{
  "train_examples": 97500,
  "image_size": 48,
  "fusion": "cross_attention",
  "decoder_width": 192
}
Rows from block 12 of the image encoder of a small image captioner, named by matrix and row number. Rows with one number belong to one channel. Each number is 500 + 50 x the weight over its row's rms, rounded and kept within 0 to 999. All counts start at 0. Numbers have three digits each.
Before each channel's rows are labels from the 100 images, of 14976, where the channel reaches its highest value: "strongest on" is what is common among them. Only what is clearly more common there than usual is listed. The data: rendered scenes of toy objects such as cars, trees, mugs and chairs.
# convs0: expand pointwise conv (encoder.blocks.12.convs.0.weight, 480x120x1x1), inputs 0-119
# convs1: depthwise 5x5 conv (encoder.blocks.12.convs.1.weight, 480x1x5x5, trained with AdamW), a 5x5 kernel
# convs2: project pointwise conv (encoder.blocks.12.convs.2.weight, 120x480x1x1, transposed), outputs 0-119

strongest on: striped object; arch
convs0.316:485472512598546480526345541485436497498404500523481415510592552579460493531467492512504390536446514463473510505616557372559458497549453509555493563649486495518539480503511502586441515444468473487521546518539485418505527498454534483427518501582523501471532551501491488478425509498603538479492540465446477544474465575559463535474522539514540382565533455518412516
convs1.316:531442484460560492565548510461454581556599426541462512503502505446578429493
convs2.316:586524513629502441499414487557552548471476572517528464520538564519569490512413583538559561592433470514455522529524436505512508480483525517479433466461445493549467524581582533538513567445474498560565443562503475500574489506503509540407462517534421465555491481485478455488472504480516480474480394519553423474550479536552464626481519418626569468446479421493385462

strongest on: car; largest object: car; green object
convs0.357:420444533487683554456571440524545552520474507559530524473476544418495456510488538462346513511504493551595507502534505483518485526513504450419522451502444452531519500492618502447423415455496497499559521503497449516481449552541385519503450520520541577532553463386434516532449552538467585462476545562454543437587461423518414479461497475537454496457512536528509513
convs1.357:505447462471524458455506542496466533627537462495467559568526420504615500483
convs2.357:487613474488482472528430461426457586504517475408513497486475482496516522519519425438449489505499527497491579488442492516471469621477540544550479526521529485526557518494404504396466392445521502490518607550593473412422559520514508456551430426566519561536518457536483422478445542563624514429428553510517488458506538465466505473578595491535491477550479621541450452

strongest on: car; largest object: car; dumbbell
convs0.99:420492424498532505592586456613483467599507455477538514543451585365509462544458494475531469476537586540578432511482614471470559514451478500460406506511463450546471506541512460487420437524577474548529603559451453473517496435563460586527485462522574429490492425433511575446587453528471570487522528534489499557540496510490613453497466483475517513466483445522537473
convs1.99:518501453487502533508468552529529426473443488489519587506502443568633572434
convs2.99:543464459475554585451478475508561612454495534514599459467507489527591542489529468535519505498460455494444576474563509514469486496402427498453515441512451531451569480443401506411488430444452528625519547539468528540513550495509405567508461579519606574547573524479547542494444477493452408518443526477542467504454465411439523529588460592530562587513454510552524514

strongest on: count: three
convs0.155:514472530394471532465497515582468527521479497446515508468580548470466546565545424514442483550533548542530492549475567472513513553499593493444528551432508603586506568521508497468565451495530452613501455554560433502579370499481558462504533429577453479477533489432552621460508491420376430471464491448474504570540492499407493427509539542533474489534491575462450437
convs1.155:492425485478470557567413436537498453359479528490489521504494500407477515527
convs2.155:493539512506538455574448415464499550427432549498487424482513575405447441458435473482423536472552520542519493565442429515523515451568508497457431545514553452549576520503516418539483463524486533576621519487525563521487528510480563491580453490440541564503523493495416559464473461448408455457493397362521423507469451534569521435548461491482528504448463517577510625

strongest on: light from the left
convs0.12:609436501503550455508445461531420446543466464484453482477483475532544547487482533387581463524519571446479435453544431530451368527505518491473539425545506510487499498452478448570431532499502533516537490450455520464526541458473476445523628548500486541461474563440488489527458433494507521468647501496498523582511466561359471465485615550440489512444556441402432468
convs1.12:551551414549537492471422542481549519498546516492472456532561427405418444503
convs2.12:527576431483556559472386561526549415525427483543468507518553442486479491502537571509574560495549514432326451475540479598558440514567535483506472527530452459535461532378468490488513480470572523511528479487579511470461455610541480493533419555395550524541515500586499454471523551600531604521497508446475504497521502551529555542545520523557551558484519575550514529

strongest on: green object
convs0.361:461422492448520479521437468542553578448515544594554429476456556589582466476536446460555454527549499508454451580571551491546478534505482491440492460583432514451493435579463606482452458579510465459487427454560450518462529471485464493456516505595526575502595541451521518474503481662465365492474527447508537426490455491442501441503455528527464562516499569479555540
convs1.361:492474504520502444452477454479532372369438510486464440432549511474529487520
convs2.361:578526415475525473463564485505449522435431606402482541480578432525509561460574474447480402494512461482505440513549532486508488508490553507540523567550513448543524466511500524553508612495456477469518400445453497469524537469495430442481476517645527518624526541554423484517461517617534395448529507419473530492480582457494519447475556487426457437574483500470590493

strongest on: ice cream; largest object: ice cream
convs0.44:390452450592594465433430446591516472426482552552519482418532483553487528457549576503544471444485454452507403388522584452529467432528456513498562495559482515467515565588487503516530555442583512502458454546527523389516577556575510502549513489522550469442516495510504571582527505566465484440450497426514410466544491466450529481450502493474516450500549588618499496
convs1.44:502478427448542480533518453471534556545523479531582600579476573468531590506
convs2.44:445535439481502465471497569447470563422474551485490537669463470544458446527476494465544576529454551552498448509512506494501532558555523496452507435491532478525530527533515467556458536485405458506542554491534417536604419520479425592597429488596485509400459375484440509471495484494515506469549507506459592496474471517590384435505485462605527528481481470443453443

strongest on: car; largest object: car
convs0.181:517469513597549494560469515510448491515579486473489516461565538527487449515477485515369429438538570509514514543538485466476620506446515382481444516467617393455419491520544507508479436509432372458461559476530452596463433608524519559456416475574577497599472449486506475500462530414499443516525558502489492528437502482502558443487545525513443538479475524504414526
convs1.181:440524475462513486490501495477563552452362392510517466419450457492521454524
convs2.181:546547535472416554500527433495583536468472501489483567449493583618517499509523555501488567443513614486476549516591530500424543545501491448477509422558591453433601530494459514542472493506487418511455468486526538440521566503548454498477533422503374484491430528492438638452492496567484480523479554584505587519513462562526438521513525469470582494528435549547456384

strongest on: green object; purple object
convs0.396:467457557473496545415535464552461624512556554470532583537486560480444481443557451466538460461473494490438453476469509559444564520495565464518519593474419613509551559527404549451611506456511577533446498516513446484472519490527432542478506543522475433483565468476410479599500481534479527471526465356495500516432461514357578543475473479443565506474468560539529524
convs1.396:501453449550529611425372468529566518432524509521537496490506438544481497512
convs2.396:504530406431574527560455398448484530492518505429504473551550536552481436469417431467494482529480553538512601506418509508577550483488517527616496553476573503597548546526485462554580448512484488412525605545459593419498561587471500531581519473447484433560499495516533471498531511474454473448608494476451537438484526437509499503459408558572409478530520467575456508

strongest on: count: three; teal object
convs0.453:452467456460464488594579473501367501428507553490434415484469495527537413552544521481494535532487525565563464427499547556505551442462538479510461509520587472475423495552467508578361528515589435460422500498536584432499510428547505473500500495480462466540468537512537468494509381498498498555548492474463511616594437621581550477543388463451472497488491491484505486
convs1.453:512481507451498496518508514467536395374384532525466419482536507509569488516
convs2.453:516496497479621503511515527529517499445529592583437339451530429552477525488512497541472461518521487429543494548406496529478397482562511460573572492456562440577434441449434472486551473452457471527512638506417441467500465447446520472501432494474462405501452455471484470462423559458516504547563434519560475467461497432483551477446540452448456470471468481490405574

strongest on: red object; its colour: red
convs0.249:573419478476506428554447454476523514510556526416514500558559473458542476484439430556432527536532423389475544493422426489470611453542493482584422575473572559476537430503438431489502458419487520503528494412499482440527512444527404595475446445495554542549494579394458441454527387470450527533458553554490493518424555421531498472475469499540491554488525532537514530
convs1.249:535472493429486471526525494539424566610505494509510482475468527483395413413
convs2.249:437431517470362441442515563528481456532452547513479545504517495585512522517560481507576565398564419579507413543486532524436503579494414503561389500591476458585487500559489536538547512533536507569528489556469524433517444556481459557539451507557402432530512493484598494547465499533497544510460547542569530484498588516482397461494493524511446533632527464455495524

strongest on: count: one
convs0.425:451421438479416417467572498617599505443476514536573515480458428528461531562512540514533495499537572521552451457561498543510542430553430469481469558418532503514514544503417441427511512570531594460518500545512503567570447479649596544584514481489478533540487560583535558547473502434495476415474429457477440476516497487446410528465578524460486496476436535545468480
convs1.425:565514617550530550559551467539575522571523513552502587519537503438486481539
convs2.425:456520537506560519404423441550428539403525529528487486525469496508452558573512504416483541459518466435506526544462532482518490581567557528489528465531565553581556431551525507576454518432481353497537474522485409519417469524494525453389455474623485579420418494531488498428440513514484482485593517503467553523525516489571463485453432566408427523511498507477543414

strongest on: ice cream; largest object: ice cream
convs0.37:533484519448581498473448458410439546564453519559573447408552564525515494530469544429529556547629501522409473508530495461562438481600550495449569450518505495530494546542525514486484530490446531404409586515502415596473519533535468543484460475502475498427409500568444548443498527484543425468415550537507471498490461488433444516446590469418425576516445458568475527
convs1.37:524484550498449461491556496453466513569542476492516635553461517391537507431
convs2.37:453578444542424476442424522504424483410505463485375413441500528578599514530483450546548457477459449392537518569467563496603434548533542526489616543522477540471514564492492464428454544454516492453603461425433560441463508402495467465532541529469540537498516493450487536496521500541535514517446475499531561468475523491454411484642557510439483480481512437503521452

strongest on: striped object
convs0.80:474555465551434434525470469485418545510489456524375501493526485466463532414433525502470427508465510473478428517560447434448464574524471380487542503504580504534496460512571518510554494518496547539669530379525526520451483633446601462447486499535586509481519473527512430449543403507582523489437507472499406527520454520558511528481515485417488496502545497476443421
convs1.80:465514526493512496521460438543482512528503494452498682521519458420532515426
convs2.80:476564532524543485528520490524481503379570572509545626492528498581417483523505509540524487459453532434480476537518418577594488520465611582526507582492490482532497536550458504465598490514480542567460425511565556521494559492490507488553461501460396532585431517554501436485578505500541571524564531433585501432516524530496504466551527469422501349560490494550495405

strongest on: count: one
convs0.168:427578534493442445536532550631609513475472461494413453493496457475504476570489495555491497499550529575487585515452443526481568442564509495479441451447569453594504545540432464485482499555559535509517500437497491577482472473553481541511395497514508508454428546525501550558416545472549497432484485509582445544529662510456394539607465533434522494513515573513459441
convs1.168:514455640519481556521605532588523500500512551528487481507514521479416440504
convs2.168:467505446551495473478467430581351515500458489505545473463483421528495543536476500564491482435555451468449460583496558457518488543479506493540546443482560536486515544569507492495489531512535373623511500539522504418555515524496596507438534594546553523541395422489481460472531559491502476430586542460505489500508424434473462503510463463390432444518574549380561416

strongest on: ice cream; bottle
convs0.252:448542454473508509531414564467519472462570525570575556570437548542517486441498465474418494657500417486562497503524439547468457432479615560459458500467446477518493493432551474611460568566483463452485441463434500467557523391497498457545531539475494511484467477588470464552526499569507511453562442500576581480500513571481511488464516501535520548453553553530645571
convs1.252:518502485552560521558407474523477453470494440512505457448468481545509362414
convs2.252:402525588482570539498477383445458384447461497557522444550516546397442551510551420383460517526533508505488518454542519481448490476501481492538384554465482524503529524519480490592458485511525502490537532464470476568413492468543575476494517513498483504480487470577450461500433486463494504528410483585435515586552562578558528441517670500461407471539483524493572503

strongest on: green object; purple object
convs0.280:442581488547574504479367575522539468554546494501453543585451552508504469543449505501540461550525487470462508593481483628580465529417505506436526544497556476509528412421566477506537498410509486564542439474477374554474481517541463580496482447475478426493540584507468465441445529451480398512482450506431452417531431533428531486540508491415521509565521460518472602
convs1.280:496495493499509517490485499490514432273457519522452487500497492498504498503
convs2.280:527387435407520464483546418546506511431505495528487478486580531524520566469540530543499507511440470517506477519492456377494568479522448554539463440508475528605517499544449448486469542554461513473463494479482585509519485567420400433424463516595551481513460479529587535436530411512542598424403519454455490474544593452565523501440445582523427495475508475455501376

strongest on: striped object; car
convs0.307:429431507419457530496551528464466427404498408426376571491462459421514638519481480475499436496451485544413483565526499485490416551565455447489497490564510427474553530469547478571466426483452566466581397489526438496490519502495490387453556506497531560533547407524533517451560483473508444582577531516489510532459480499484556373462512488514546488540462469498536451
convs1.307:478472544460504461510473443507426567644530390502505568517505508481456472517
convs2.307:551602532441529511535573464458514490392574477534484556511594487534486508492535559503526463486407453451487524543624463553530559586477520416482481554503582506529456498569501512420482580417544569496464477474560473517493530571542487483487507499478451549544477513512549504391549497585450592482432518547528512368494450475501474515405605467429572534577545462480498537

strongest on: green object; dumbbell; teal object; largest object: dumbbell
convs0.253:406480549482514477448592470564438520580481524494503459482493486486490419467593535544503502503471543556413597465537417577483583477483511513483585531452459446470437454451495560457510467481548523548491499500463470489415532538551377442549437480517504468525538460528515365522562470483531530444483587524473501484594537486526560483520374488453375617449454517464522496
convs1.253:445485498461417470571460417516474433405413491453550528484454494558497554506
convs2.253:582496584472536535446493592539512523447535511524521548518574495492533516539512488535530490558478561490501500472572503527479485574542488442390537438536506584519487535396486564512586452560578415470545452549462467517610458455525471497514517494499487419645480460477490484490503460442537570567527532558463585623540490497517495373477550536477525578486377554495447470

strongest on: green object; count: three
convs0.270:520446528436512506527526497599533520460458547499494385479429468484562489537405523442496514549361488516431485465507398477537464476564478445495441558378549486454490528491474368547571419495552552512551423534451506464546568519530461606527544487560543513464530492508538519543538524429562441454498513545555519452509522406477559492501517500588543584551592527453513550
convs1.270:502547481517505511460467491509553410307472542491453504511483459520519494472
convs2.270:589546516447568504468525499443423486463479564533473554469572554482476601537625576558551492515576513492504484469499421523506448446576500497507409518497543484585534457457426583445530500519514484596481437563540470493461452438412503472540524521513454474606510523491460439552582605490465476579370466457532438403473484494595534534482484534441495510511471504554488446

strongest on: black object; its colour: black; blue object
convs0.378:446486490406486504515460457436417505491395494600462489536485488500482509431546523529499504523495523475570468466512613536600606509495426507554491544529448497604470544490568513535549540392443573443476492457554522582494521525399512444501509452445548458422534508566505432463575537547574523568467564499509528590399505506500480578495479597435521459417477495491521428
convs1.378:518418491516536497472443527476490428362420515517495395453531545497523489511
convs2.378:519502538628491565556478454533540509570436531502463475552438456530455530489517601450564588491600473510487414392520480429528507502510430560530443434476567481639489474546487464525559540519504520503529514473518523429542503538456543539417521511479524390471509586517572514534399513441549547497498401433437500534508557505507576547546539570455499496611518545457502541

strongest on: ice cream; light from behind the camera; largest object: ice cream
convs0.341:525598533503418405534442525462507488515493491541434517459497552615436533425500517533528549505522430463481503428582542468506445510591573456408455499531466495462478613433476467465505507542573415520533500449572455441470500504469494529424612383480502492464420520455426468531524512411415484499466514493549486480416422558459473487530415542470482572562433536553522524
convs1.341:542500477499499454480465500507466558579544462448551677508486469486554482529
convs2.341:431618490377472501474506542583500650436467605424590556514559484555511465500520464486448476449552482510460547487455529477518528475541513442505526440474471559457484463588524460468527559607461522483503448466521572507492484461454574523434560529500541557456528468546599561427481507562497543399493510427474496503519548451441495453489491458453511542501419388561527565

strongest on: light from the left; count: three
convs0.345:470500562449524477490495440458565428462498500543525482453428562450531508535507475423488581509444483417480501451530431449427531471442512476536497425554522509532573490464442451522473494542460495532522427479347580396547544571508562506563603487533542404577503551543468497416454388470462472547531550499440494570535460556457455519545509513477512445497523495536363415
convs1.345:459488557518436458520593490454441486545527480488489526494521454469359428560
convs2.345:496431515514556514462541493450586569585490625515496513422513469448489527582462568516457426531499434575529472413521524542446478452527496462448465458466497551589478476567444480500543533440560489521380492437505522493508598538516425512545613592570453505521467486508449517542521537474451468493607555387522397545529508471415535545437565513523519516538449536556523464

strongest on: red object; its colour: red; umbrella
convs0.194:504429477436495503538506511483489499515597550543531455453410454561510509478523435401498515446501518445588496480466527524442518515508470416454518577445575491559468574412508434560554554462479583490469562562609480459545486452546479599547487480517570486469545486466487549542379431569401484517538542483515545423390438494487504541461406440485452498488519535435547595
convs1.194:460528465542520488488535461481483529606541396523434499525442523521375489552
convs2.194:515528393538429514522520586602532434537456465489542570534399565460441497516471401469487556482493471521536485525425498463542500428511548543494415510441537482507502493503557521458604512491568571540605574466482462526547502589514486433414421445417405487540467566462502485510493539539578488484470539584607542471457541478504510499571601514440551504544489464535503415

strongest on: car; striped object; largest object: car; umbrella
convs0.192:486420500452507586497520414498447392544471414509488396477458474460435571545432522448515506534539546502542478560597602491488499499550529465544433520530511522563500515483527423447569500426513519576426516518496468457504478557519541441459538552498468517466421425483571515424510509440642460510355534613540472513547459529543481538465570542543467438518451526505456536
convs1.192:516473412518467468448409506438462575577524521452514607520497538483463570491
convs2.192:546441437601493506513477454525517551479593533534480500512510500478509438446551520459325520515529494615423517507452453459538491555511497368433526567460519529566567455529368487521438454510439586516509520415571434521487448537478513489555425465470489511566509472490501517516387533610547534454450482502447496464471414476435493507431468451478445480507522471476554454

strongest on: striped object; arch; snowman; ladder
convs0.116:442411581514487440523486503444431495426482479419457568467542407465434486518491573623510513569470491508448443475549449515421570583578504447532484490560491548531466551527470469383585441629497509517474475606512442481502543502405536510456517501464492522447518504515418419541490499514495437498592520461508459477518452463538496510548449499390501449451590506515463425
convs1.116:471534574505535501544556594485403474460504425464514401490471476491416480456
convs2.116:516454431460384480430439485417514566483436496509419490548460573543401538474453545554517516501531431522555429582501498485487451503477429430521490472450581516424455508497471503520443462505541395506503502428408495523559544545412423545462517529532557492488494480480477598452571463502546448454524417427406497456454440528497449425529522486550527597499528573528387478

strongest on: green object; teal object
convs0.285:481600439535406453535456533518480492450519520477539474531498508429549497548479535498443509413540510605432461468557549512508534492529614437489573445466535569470527584620413543607491464574496453459456575467542478512517423545479522523596448461478474547436477455472485561551401511516553481522458481533558456445583567493467540455516537465434474476508440492504551627
convs1.285:478449519446502426534349551497490546416525517465496408475496528530499486541
convs2.285:576540492519495454561464493568540549481490488445532465466498494474504554435439610542577480441529408525492530470422512519487501430511461512591529516611494571511432427447592408507507523496522513535501556490437494594549485461504491510456519491592582545573570453509437501452425609563493554548534494457489499572509640532560464436548507501525629467482545525524478465

strongest on: count: one; boat
convs0.16:615462543476419454496529422482507502539473439559526535428466477532472494447585413485613535419552495535521481525524470518389477554468439570547460516624453460459497452533479614484442442481474556510362527484505476521527530469551487453492490476435471461568472472479422433456561514568587510545502475457397490521468504514501506486481414560524506418442431528461425504
convs1.16:483514480461414465477485489451480514535517438491444488470428461436518367404
convs2.16:463499546427528513585443549518515561504449578489518531530496571445571462455577573599550569461460503427493464550511571555474577537541471542469465495556459478422500500463522502384420477531595365533531459549468525508491476469478397409469430500567503517519549475467505537480501542565572507550465559509431580468435489441455486551545415490530522425480581569554510484

strongest on: count: three; green object; flower
convs0.264:544538511507589499540444440516505468495437450452453482392463420524447529525501481425544381504534605493554451460553414560560532519428597428521497505538471517476510500526455453498489510535572501480508455560506436469531459533457485478517451457525550629462496499458523475468514559431551515455478493412499516416452567494553513502550520526609571468597603518589519610
convs1.264:479534521514508522438414466503515430345425548535459440494521513465526465487
convs2.264:532438514493545452550488464457503430541508502421485482508545477401575553426556574429539436531592451452500479493498541448445447421569477464484437536575518495589500502557462483464600500495479597508527527491524485528506512588479471457570402466502563558556568611513525558539523523409474419540448439433544468517520564400527497495510488574475520429563397496515554549

strongest on: black object; its colour: black
convs0.391:518537407538484467546526576450510467491430512423481486508492517515502461483608522516525501476463587531527553429509534441366523397488468518526546523490510384544418505539474627462408587499519518517503450469452490504508537507504547484588480534479445462518467486468532444481469515512395488544563510423433558534449438596559472638534563525476416502501556476430557541
convs1.391:463519435452505553456482486497460466514474448386499576552441473489380453498
convs2.391:581516397447609516572485533586520477521492535443526420485528470474521552465512548486454478471431453568502542440474465514503430552450520437436527497485450458485440568502517432420509470445476427468492546521488577481427323484458549450426495438529488503518493468562533388521488520539536508548480535586372419468515527523494578471426492558500467508592506515566467478

strongest on: car; largest object: car
convs0.323:394561500566404487554519537594474586436492432488532563455448429497509505521460519431506576488512492544523459467482432485581588503479437504463460602530448404474556440500415548492476426564505554564515598467492558517462445501494408514449551549539398524546496449486473511562487584464587487482528511514491549472502441670586514524516528487478503471475536505494493495
convs1.323:473427405464479498463424527488509482440478554493432410446496484547581552448
convs2.323:569489408557526448449521499558491550555496519476600590587433574534538454523602533590468532506486614461452476500380535403534520435493515442488434420503517472499562459514531525494503510456462538515518486487467534585498558435458517536579424434562566520505457495543519452525414457411518499534498430546492597498481519553538407511515538617531486509435532518558498477

strongest on: red object; its colour: red; arch; largest object: arch
convs0.101:465496452487477516568503461479492491455494474425551535553461403436501500505561526388468533516587456504525451584571468539414558491478447392436625614459540489501586481585413627476532525637503583505462482433447508456501468493478524499444483527483556455491530424559522456517541505438547542509439505542484492508480522465488608475499518448443518535571517485546539526
convs1.101:528439435446532456561588531466460556605573446515493547458486488450469455516
convs2.101:535467509449494448496441411497429520461497546503483501484568513378535502462498512563472628444504460411418480447476443564580544424575507483531502466433461395515568505640462555447580532515487618490429482419509392480410498456499446511504421437460522440424552473474479534488472461536517515484488548489518480526463474549573510394503494457517471446522536519538505513

strongest on: count: one; green object; its colour: green
convs0.193:498569546537456517505560464528460529432471495483484477486455532433548436545450534476496496489497537502528519485581486615535506549549518494507532494562447405535457606380555476513536518488473441561499550520564510541520551493497511521513484523604490448456474510420537487544441499562473398492556529572483418399546496506428618492415521432588608500485351444532529472
convs1.193:457464385472465495500395481479491460474484464486456397429473533430499479443
convs2.193:477483527465512491400553437577473564477464465449499528437453488472455489525409469512508491446470455521446562575523466548530558492507522494459542523597477450535429555547478462494573602495510543470577519479500494518505519365446542512482402571533460577548476449531464607425465445478501432509493437566408521540415469508525489609499470474466564537650546429513462515

strongest on: car; largest object: car
convs0.103:440519603462520577528473513474547421455484432493464461540487455566483483436503530455446465538475500448434489539359515525508472456433445453555480512530533383514558568539618454520493447544550495509533535423490487468518505520468449568541616469571526494490553490431507420441574493492508512495585487441468531478456491504400478406481518555505458587467490582445632489
convs1.103:483428456462460506446422484508519396343484545498482452485525513520507520496
convs2.103:423467493475426509551502451560483532564471482444508454500453482480514526489557443395520547581499538471488460471535526538468447441471460438493415481410513551583642514490459523432428464503538475440574362502483556554485496533457492474573595489632497540444579507511474520511393525490477422445493426421534424468458575527519504489464518556565526458511560446504470472

strongest on: ice cream
convs0.57:461532535565479485457475501484626507511421549517407549431524537506477526519526478589585479504481549415483423481619465590465414484531583452408492478551377511470549502509529507419555475458471499489429470570479456401497526520534435482557493563512598574486470487481482474586460509532537541476519413552574445602498482550454515563464479501432552505470472554474514546
convs1.57:517463478458423481569600509514478491581458538526493510501547465467366466451
convs2.57:587479527516535506475469460519596552369541530516575527521531437502520558543503645449433471473598485509513484411573491509520442594528521519472424450488522510464554594529428570488480392435436553528427462528472530463515541567538506604545445471512476494496467496524576558549496483508559454460441475499465465418542474522480486520461512483572512614560543557577469458

strongest on: black object
convs0.186:492503506508538483439545464492451535486511526468537526422447507532486540522512465397548464547503541441496641487495569542480541449441487526531632496451503455478488585454484530494457454497481430562507459482500439645519497537460524626434539568505515451490468441456417506441488463546497438620449486403480383550449423532521503537552455528494446426465535477504438424
convs1.186:490494534523501525455416488489488408331420507518463434507520498488478503490
convs2.186:583364515440511562486469465463463501474532482454524462504604477484525507472455517464503436476537449428495391564507399431489536511555438482636443476558478569482429556514559492519470498444474487447590529505396490460533492528551464532403534573554492522453501535540557504528499425502536505432514463411444350527518547548535458500459518475528570498573510418477484531

strongest on: count: three; black object; brown object
convs0.447:514526479525545503471509567490430517395488476520487543455500464429500536509563443446559517529425484355543587450492438537501435537519551542588485516461579462416598480428481401541486470514542442546589483420466487553580550474455536464473534510496506462431485523521442481487477436533554413526456506468472502466491505607522474549435579598519451586540489429464408542
convs1.447:511488496485540531503449464551519441293507512526465464481526497530530487500
convs2.447:576564464456457514548542468529425610445517472527481454565466526536575475468502509505395499479522438482552478394466471464440479569541542548559432589535445550425565532489495472389501506489533436479484542554458515434483526454520581479510495621548454506484495544545522536526564542405466503587476546589488505494486500538583484534473541458545530495455449401501346473

strongest on: count: three; black object; dog
convs0.290:537483507473509524475445563572492588557490511615420394516486557524460492499449435542532584555590543522504573479518454459442557476420576531513433487453516479501441513427527494503402502557440489398491434481468566462516438457555532471439489492465424441461460544533461592454535492559452484606482475500551465573537407512537434380501492488432490553474428540467534495
convs1.290:457413447464460470401427472528485427431417523479444439450510515524504533516
convs2.290:497482556599609372561466533495580510565476583458577559504552461463360466562472495561517591583433532472501570494401444549512603509536470409519528474424488447461504540539523447487567503506455448499470487507533446460525428501568522490463500513529429511464515446563410431504501466438520550454435483452461532485504524546489514480415459542544536464452558485473466568

strongest on: striped object; pine
convs0.245:503506463465483451609461470566408467502528503512414493470494492441479463515480512582495438523482555467523457513492385513458484457505573487554442513436493548527531551453533513528487391522510552526573444558482435497512440546469616510535481516473564488451531605481592507388444450583576444582544518385477421472476431480490538517496547591513497542419423532423543521
convs1.245:480390514405483465425461501487440482483448508466470546506528527385568512460
convs2.245:494456576568393449525599485556530452513524470503443567605478481525501531395500522545454511453536412469422480543545471479599471533471519463508480498650463457480499399457502428554529464610436451441544449525471578472532519547508441432504443458541483555430503442469496543475493465535509550509507454467523454420555436502503477502534518539474524404424450563435514584

strongest on: count: one
convs0.419:634459441421529476427459534567537502478500554511510496547464477476447475466522500549430463436596465504606535574553501448451414460580436485556439539468563507472436510455407485440499491549559534493524428542503502474514502432539505461455535531550478469460436518505464568597545515415432414444565518442538567508490523581534468506521558386546444470535538475413454445
convs1.419:595554509492563556509604505506569539541538528507529511443513468418436446553
convs2.419:458502552450488469477496507544451581438554532608458425498526550506432539575520378418465539501381535478424517524484488612518431603488575471463556476549521496536521432469501520539495455444484461534515431470469542499572432487538473503467526509499527487530539484546474442529419463537390515535475487550524569438448523416548449427469460542407422494446635503523518482

strongest on: count: three; yellow object
convs0.119:458482502501472470523476405561502491507504612414552416493495550536517508533430595536585504493488544556515532475495480472513468529539433502373524596436460555554407517485503464468587502547576505515578477506540483496491602502573537435443466495546521567516469589509477488436458467539408438470444545491557577515543481482601528590580519497609497499451539606493494500
convs1.119:472518519472503514491458514497483448298410480534520520458463504485502488517
convs2.119:537510437421483517487433531465583477523411487523463546435521456496517576493533617543552529467567459430605471459465485471435424491448502479449502517537537483633517509451419535507564470505441437525467513477504556536517484484478417473485468433546416407605516502527467503490514512476505599507384457624450541490522417574499426481427522537514522437488462484451451565

strongest on: red object; purple object
convs0.460:526440395559496499488514549575515531453580574477449542424530404505503484504479435549475512492530474485505514494487458516438455524572478531454456428542503625600505455491522497393559445486505441478577513511423505450513463539442538541469453416494452416627461447488474554576500525495451555543561431538589541532409460479464513455494583441506413555505529521515546594
convs1.460:472457514482488491513487516508548467283488527516513437497526477516536506498
convs2.460:533566486484547505491426496469465444514520497476506443505518517418510509439530529406534521494441573572529515448533448368465505446477545479556506525391586424520485540546533545381460480579609535471472408454540528506428436483363452493451593536513533559513469463367463515434492508519471491636461531476441483473542443460523552458506461476507502517484465452505534496

strongest on: striped object
convs0.306:482481512545482477448498496498465513501537482415505486530401428557543521486461600487508420600386500443515460510523599438505508445527472510446428432614409467477496582483558443547557483495452497527541517506518470415402504537492560513548557590529474537537514498480506508493499517636526528553508558576418498511447430518481469522400586544487524491420493473493530371
convs1.306:528475408502476510515552522468495571670583519517523478486513487525557478500
convs2.306:523507560486388510485498464435607492463520461555491500622544568524502506475480521513468586471537493437439604561487544487586459506513573483500453471516562508590601500519538548530521548524588544606493530581536481563438486495515503440439441524411508519517398470544569434448541515481502478501450559507545549434416411520566407544503531473495459453562492475454424447